From a checkpoint of a small CTC audio transcriber.
Model: 8.97M parameters, norm rmsnorm, activation gelu.
Training: normuon at rate 0.035, 3600 steps.
Data: trained on two synthetic voices taking turns or overlapping, over music, noise or silence, 8.8 epochs.
Rows from block 6 of a small CTC audio transcriber, named by matrix and row number. Rows with one number belong to one neuron. Each number is 500 + 25 x the weight over its row's rms, rounded and kept within 0 to 999. All counts start at 0. Numbers have three digits each. After the name is the row's rms in percent of the matrix's.
After each neuron's rows are labels from the 100 clips, of 14976, where the neuron reaches its highest value: "strongest on" is what is common among them; "loudest band" is the band of the loudest frequency at the time of the peak. Only what is clearly more common there than usual is listed. The data: two synthetic voices taking turns or overlapping, over music, noise or silence.
# fc1: first MLP up (model.blocks.6.ff1.fc1.weight, 576x192), inputs 0-191
# fc2: first MLP down (model.blocks.6.ff1.fc2.weight, 192x576, transposed), outputs 0-191

fc1.522 106:508482511498490501501527504487493461521560532499532527513550476499500503553500489493506516480506498500543520447500521497566502500505450514499499461500485494515513537512488448496500490500505504499502523491478505482500498536511500517506474480506497515500493518505462500474516507502484471507511499527470495515498537501559456524505529469490493443543464471505499499516514504438519473498462516470504472495496437547518482492524424497494500477518500502484511516516490476559540515486502502483504527518496501539523480527502510495500448466524515512486590484462443454494472523504501527491
fc2.522 157:502483498500500500504500501494498502495483504481495525496507486501478496488528500505500536466500500500459500441578500504501500509550502500493489493542481500504499488487506505487506500484497505500432501483500490497491506503491462507517494499507534523498476533499504499500495498480506495468501501468489506496483551513499497550457490478500486452456500500517501474542551496426525500513473538506436489599509501521501491498509490529504502483506501457508486499493543484492499454491448486502489523504449591558483498502512500518466499493484576510550500490494500461497490492500444518459
strongest on: text has "took"
loudest band: 2000 to 4000 Hz

fc1.127 101:529500506486511474533431500502497504485504511512502504500503508502509486499499489463528455568531515491537445504532527481465438454483470496499500421540499507486460500508461498495535501476500501514500482500497494538493548544494501499542520510517477513523501549559486497493502524473500482517490513514500500507439489500499523514519487482498445499500529522481495480501536499477513512522500487515489500447469527512485509526488497524495496504475502482499448511499453502448500495498540509562520471475522505501500500500520486514478528484518503516478491443497545526497475437499521445504
fc2.127 117:495499455547472540484483502555508532498504501479499523488523517475458445492495503466501499503503495496506484474437464529516500462480495496500523441495504439518500497512485499503507452520505516501498502486500498500500499484500502503532517492509494522501501500486458569544493500423501511526500480515565461545520496493458426514521516482500499476556490501495502498501485447486496500496501499480500501498500500500500499489549496447505509494453569539500489510499488554500471500510463465527499515511500496499525482510595517500495501492499496500505500491505490540501460491509475502495
strongest on: text has "village"
loudest band: 250 to 500 Hz

fc1.309 108:533488503464605520469515500468469499501541493559416506490500500510501518516470499500519483506496500499500525485500505514498484475486490474497500485476517524518451448534554520495502503499510503521464515497500445555559509490496484501529502493491501530532520541500559532467502497507520518507499535500473467471529502490499511499484504500511499496527497493479548492493500489500529502500498506500492516472518476493523504485527532517498548465445483517485489494425557501488479534508502477480505459477555487515516478500492533552549494503474491497500514491504500479537515492495488495495
fc2.309 083:542507500500602519495520493501459497502495506509521546505466482501477468514454501509506420487514470497529507476511500500501481401505500527484531525483505521497495514476517498500500492488501490487494499501538442495517495485491501500544509502501502571498515501454504507525500505497498500497514492508514491507474511499426501500500506486497546435503494510541495500498478463500500501500567472498466502500515519506514501515458509501499539500501508537446478501500485507507503496515444493502544507504455500478497501504507551558541465471527462500460503491510504478501501503488464496494
strongest on: text has "window"
loudest band: 250 to 500 Hz

fc1.365 101:484499500502479492482501499491492512501521500552529497502474553491501453492497531480500501501484503528462503538479491500535544526505524547447496507498493475499532474501493507506498496508514516511506474511497494500500476501444481499519457506465500502498454500488506534499504511528492505465462514441535499504494495473481502459514540499489501491515499482462503485497495495511651503490462502501506482495487500497499499500504504414563511513502511530495506486499506500484509476493465509538481443486464479481509498495525533509500470514521458462492461513519456508529474548486488503501
fc2.365 174:480497463518502495499517501484504509478443522500499500414499446500500500490500495515499501527504500500533505520500533502500500500502514521500479512500501502474488534558505483500500490496493522482508500489500501501500500499427500500504528496500553525498530501497497499481509502461503500500512504473508566600527484500477517529500535549497491465505478502501500606500573500505500486475500527483498499483465495522501500470526528511523547472460584473519471481525486491500536485499495501536551563508506501507491439481519516504499500500501510500486500500501502523501499469500514500479
strongest on: text has "above"
loudest band: 500 to 1000 Hz

fc1.366 095:445505500477502500500500465525510501546496520541502494507523503482517500469436497464548498544493523516442531497435501439511506512488479500453501499543469489498569493510415510512500503502480470558537530532497513506519502508509492517494513546503522481492515491488533487538477519476508501514494501494502501500557533529482503499476519470513532548467505474500500505503498473506501500561501538480466505489498488507581511499476523505500502494499527508511515501499501507477490501480502460527468477505427501491564488475484500487497501489517498547471499512495497498496499501506496484478
fc2.366 102:500494500503510500494500487514500499499499533500451477500485501500499424501505500462501518529493506500501500500492532494518499468499489523500495493558474525500497389462500424500460461500482478508518481500500498587518494554500496498476521500499535488502496469568469529504471460500513502482500552497490469490492463500475500511533500411429500500477517500503462487512472470497500493479507500513515499500545517487530530513509428502501497518500524500496500536493502500500501445445500500486530512494501506488501487499518500485488499492499500493500505500507500500452500539532500499484
strongest on: text has "teacher"
loudest band: 2000 to 4000 Hz

fc1.260 102:488491489497515517533493500501522510515571503478452556544526502505504494519499509501503497498495493498531488498528502499511497509499505561542486525500508499503499515514499496481497488492482538574520509502514518511456508535500502501533511576490501554496511492482485466507479519554504547498444473566521489501537475480499501533530516480469510534540452500500500525496501462494499501471503478531507481492504500500483434498497534440491530479496499512502509510526503478528455515487507506526486502500507476522491499493509472435520497499456558524493484538475465531465541490490484459482
fc2.260 124:508508499517496500511527500475535490452507495492499481517569537522494434559481501516516493485529460501499526501483510491497499560489462509605505491494463512500503495499501493452536502482490477514503486490486487520504500497498508500503501490498480517499500501496500518503501504510496507450476507507453489513511488552447498504481457377500517477501492435529555468514507503500494509454500511493501502501497491522513501473500512553436481514542502517514500508580500502499498502495500515514500478493535487491499449494500504500534517487515496475499497502499479482495517494501481515483
strongest on: text has "took"; text has "book"
loudest band: 2000 to 4000 Hz

fc1.405 105:492512499505501498488497471543489463482470493476524507516486513517445501478490499494482455514491528520486484497465558497489501506523497495501544500497492505502480500500475556496481476471484476511519507500404500501510506490503493494442486515532486498495471504520412472501501478500481510480458510496495489500498500573512500506510494468480505491496504499500505473511494502494502503471500516527538468592534501478504537496571518503421497473473500502473469489499525501482528482526540459484496499540481430497505541482497500503498524501489489498549496477499502520496443501498490493508
fc2.405 039:484499502491500502441506511500525499499478511500501500499502499494507538485478494518495500500446503511499537500501511500495500500500500512499498511500489504444504503498448468472494501501498514567500496498504496513496500499502496499542500501497500499500501496501412500500499502484487500497418499501501500500509499554501509514491490491464494503507505500503450502471500502501509501486500503497663505596475508471502497497569514500499500494511505500491484500485520499511547499501501475529485514525522518487499500506500494499414507497455498514498533499501500499506474501578500550500
strongest on: text has "above"
loudest band: 500 to 1000 Hz

fc1.397 108:478481523506538505500484500414526534507504493495507545478507504546510524515498491496490521538502470500508482514500500517524513510496504511486494502487515496492535518550541474530453471478494521496493521520464508516495499500509499478497499493501503549499499432468512498421501461527565515487483479514422520541486534517502512473503517498497521476553501498497463480491501456472509496498506525478486480525510489515500520454505518500466485471488491500503484424504495469481493496489496499496507459531515466550489507474513543497438500483464497516499493459463479497510491514429492500500
fc2.397 168:503485498503500437458500469483515509501519494508493484516485498501497501487460475506503499507539505481559499498503508546498472530507482513524501501505496495540536490483539493462507498503413464425510514484500503482500468533526516500535491500523463593500473533499517441566499490495502501513511476503490490500469454526477504501478522498430485500504495501488525502474500502506459487501523501521499497496525490496501468496509502505559542502511444496503498510501571497449519552501501499502496509500501468563467499475467485536502490508542499478478508496526510513482496525488507503494
strongest on: text has "window"
loudest band: 250 to 500 Hz

fc1.162 111:446487520496518499509496474481496467475505515525513516491536502533501546498468579502506503514489498491522535451499488498495491501503492501511500484521497500467499496526454499500487547490508485506476411537527520484536485473519531539501493539484506500482497506556429488480495498504481449438480500500488500523481494517493522503497473503499472500478501515498503447501453505501493535515451517496496522500487504500513475497508510477477426461448449489500493500499505470480500549499496526488499520506475488469463481495489503531500512497587496529525486519501498544526498480528472505520
fc2.162 076:501500501501493526498495500500501500461504483513497546513530497500509500500460603501516512512490453510513501487501500500501499470500495556500508446501500500501502500528461583500493484500423525462509526616500539462510475498501505500498497472498503503498500485498501500510500499526495420491501503500496492502474500488490496500500486498505462536502495500500500497503466504532534464467410500505483508505499558500500500500555470500500492504555500507499501500500500494501462486500493502482521500449493500500465500508500494501500500500486499500500490500503495500544500581445491501499
strongest on: text has "village"
loudest band: 250 to 500 Hz

fc1.507 110:495503491500487508503518472494546527490494500563530473503491499488488495520531480496469491535496500484498524503499500499500469498503501523504509500499479501493497485523503497459431500501497494492500506499502459482487504478508498505504509556517500389543517430500483497483500500497507526544491497500508500432499493530525472532478517501492523466500510538498481455502499456539491540512500494507450506464500493500499509567527489479523455463533503520500521511500502515501478509502503470535543502469485499419500501504502488520502500471533500507504514536496427547498457444509497488467
fc2.507 202:486470461500486508538501469500510534484495480495532500500532484480498469505497458494510496544501479523554503511466533483502494436499500517474494494500499485511458459500500491487496544454520518497531458506494500495496511511487492501520500526479492462487477497499511499567491503487500463514480505517514497503511498442520463500543534500500537491456482504467499525484519512511545502508512503497485460500523509499517496497500506472434467459496500481498490548494497507495470512493517433513497477536615524498489489503547428501501480540511469517514507498532500501508500500554470523463
strongest on: text has "teacher"
loudest band: 2000 to 4000 Hz

fc1.523 100:498499507492524511452519517503498491500493523445527478509434528544508503500496506493462498577448498507525517504531555530501499539506548502516474487464506527502490511573500516501501490547498515548556532517550511495461559500499499459565472499504498521506511514544513501489499465499542494527550502522555478500557500500476482492491499499540502498493511499509510489500461518501477529459508517459514512509533483498514459519506488505466501506511500451499523470518501492500514561491506466500481491500473531494499516482474530492509495521511502524496501498491507498540500485477540500494
fc2.523 122:499454503494508436498501520519541499501461611480500500597473526500500511505500500501516498537498497530498504479548500496510500512503491505508499498500526498554500494608500500503514496517498523476503500471518501561499502502465500500500501531497501503532500502541501511469514505495500500500498499537500499499509489500519503500483526443499499499453509537498561504502498500501500493507509500550452498497500521516497502531509497481424500526500497482426503498500501501500489566531478500500498491500502526500507502502469495500489505500499478530493570469493472499488500537500487503458
strongest on: text has "window"; text has "zero"
loudest band: 250 to 500 Hz

fc1.223 098:600499495488499500500468509509494499495477474525462508508483455495408518490460514490490527498539508537560499516507499504473486491445480524493457475494527498502511502498469490460492457505496507541481508495496462499495515501498512498499499540498448545470500530504514501500533475522532501484495544505470517494497503559505523515493457534459458514512501525499516536484508500498500500499500411498498505519498502516513486539504510500499473484501482513479500510498540495454534549548514466559503548490513505500475500521528498496473504502510485552503496515492497499504490475469491512527
fc2.223 054:500501502456491490497457522494502457488518492567520497485471499488500487500496491496500496484500500495507482463498499552496500506430501522476486452478499497500481488496516450500515500499472425483544498499500487446502494517523504422500502509476501536500501499509509499485495449501501493488516594451509485498494501502494500519510495498506501499486496477505503505498501513501490432483490498500501513500495476537496514526494524528498500492500494613517520486499565527559501490499490499501491519504494482506489485415536500499499496500502489500496506487479502463584487499503499536504
strongest on: text has "window"; text has "follow"
loudest band: 250 to 500 Hz

fc1.23 105:506492556513496507487499499508546574493482489484523478402497482514525475487578499504466500447499524475547500497502508472480475482525482535506512477490518474511521466500415556470508501530480505491490527512497544495500483504499560495499517510499507501521460500452500500512490486499502491521516487479513515532566503501462517492501526529500507492505483496498521488470501493495500487500502529517526495496522537502472537449533550522535508509503483493455490506474566502500487482486508500501506474497478528510500495505509497476487464487506469515436465534488507494467485487503498516501
fc2.23 089:499582496500452506478438502489531511483496503496491463509485500495493506504515501499496501494498504502468531503475513501504499513500494532506549488503499506500516500493487495510516503507495491521500500500498490504479469469493498472495497532499502503506500504511446439488514511493462500506501492504503511516500496445477513420503427469568500504565502498500577501485498454530493509490490484489498501511494477498448501540510530515508503502522501480469504468437490552500449545500484460528559500505492490502501493501508573499499498501477504472498507563565500482500450500520493504528
strongest on: text has "above"
loudest band: 500 to 1000 Hz

fc1.338 102:481510505487482545480499503528503500487500487560458497468472506522493504519552498499529518471436580502484507458500506453502509493482509505549518502511467449544496511513429494498499460498501545507489523500500507478497502524511502490480486465462480530479498546500424541502500481413506520494495505488506497486501500508502524500499499481523519496515513525496505500513500486480516505495497500487465541515461466501499546491542485521507539492483472510447483532470470534501497498497502509495489533529532502520487506461503467501494528588491470498486490499495479506473478491478516521480
fc2.338 095:502490497469556535485456523492499501505517530530500473500497547510459500559509482483492500409491515538506524501465489497485518521466500525489493495571512512500512514531498510502505581488510521511494488516501501498500499501493587488501501476485520502613473488578495500487480497449499504478501523513504537483512550500501496470498502495502508509517496507469495500535508501513498483490508485502508508509489498500505577499518510508478500513501509518503477500494494494497553491461520512497501594495504513502484500497514487510497501498488519507499507465499500503501479508555528499502
strongest on: text has "above"; text has "robot"
loudest band: 500 to 1000 Hz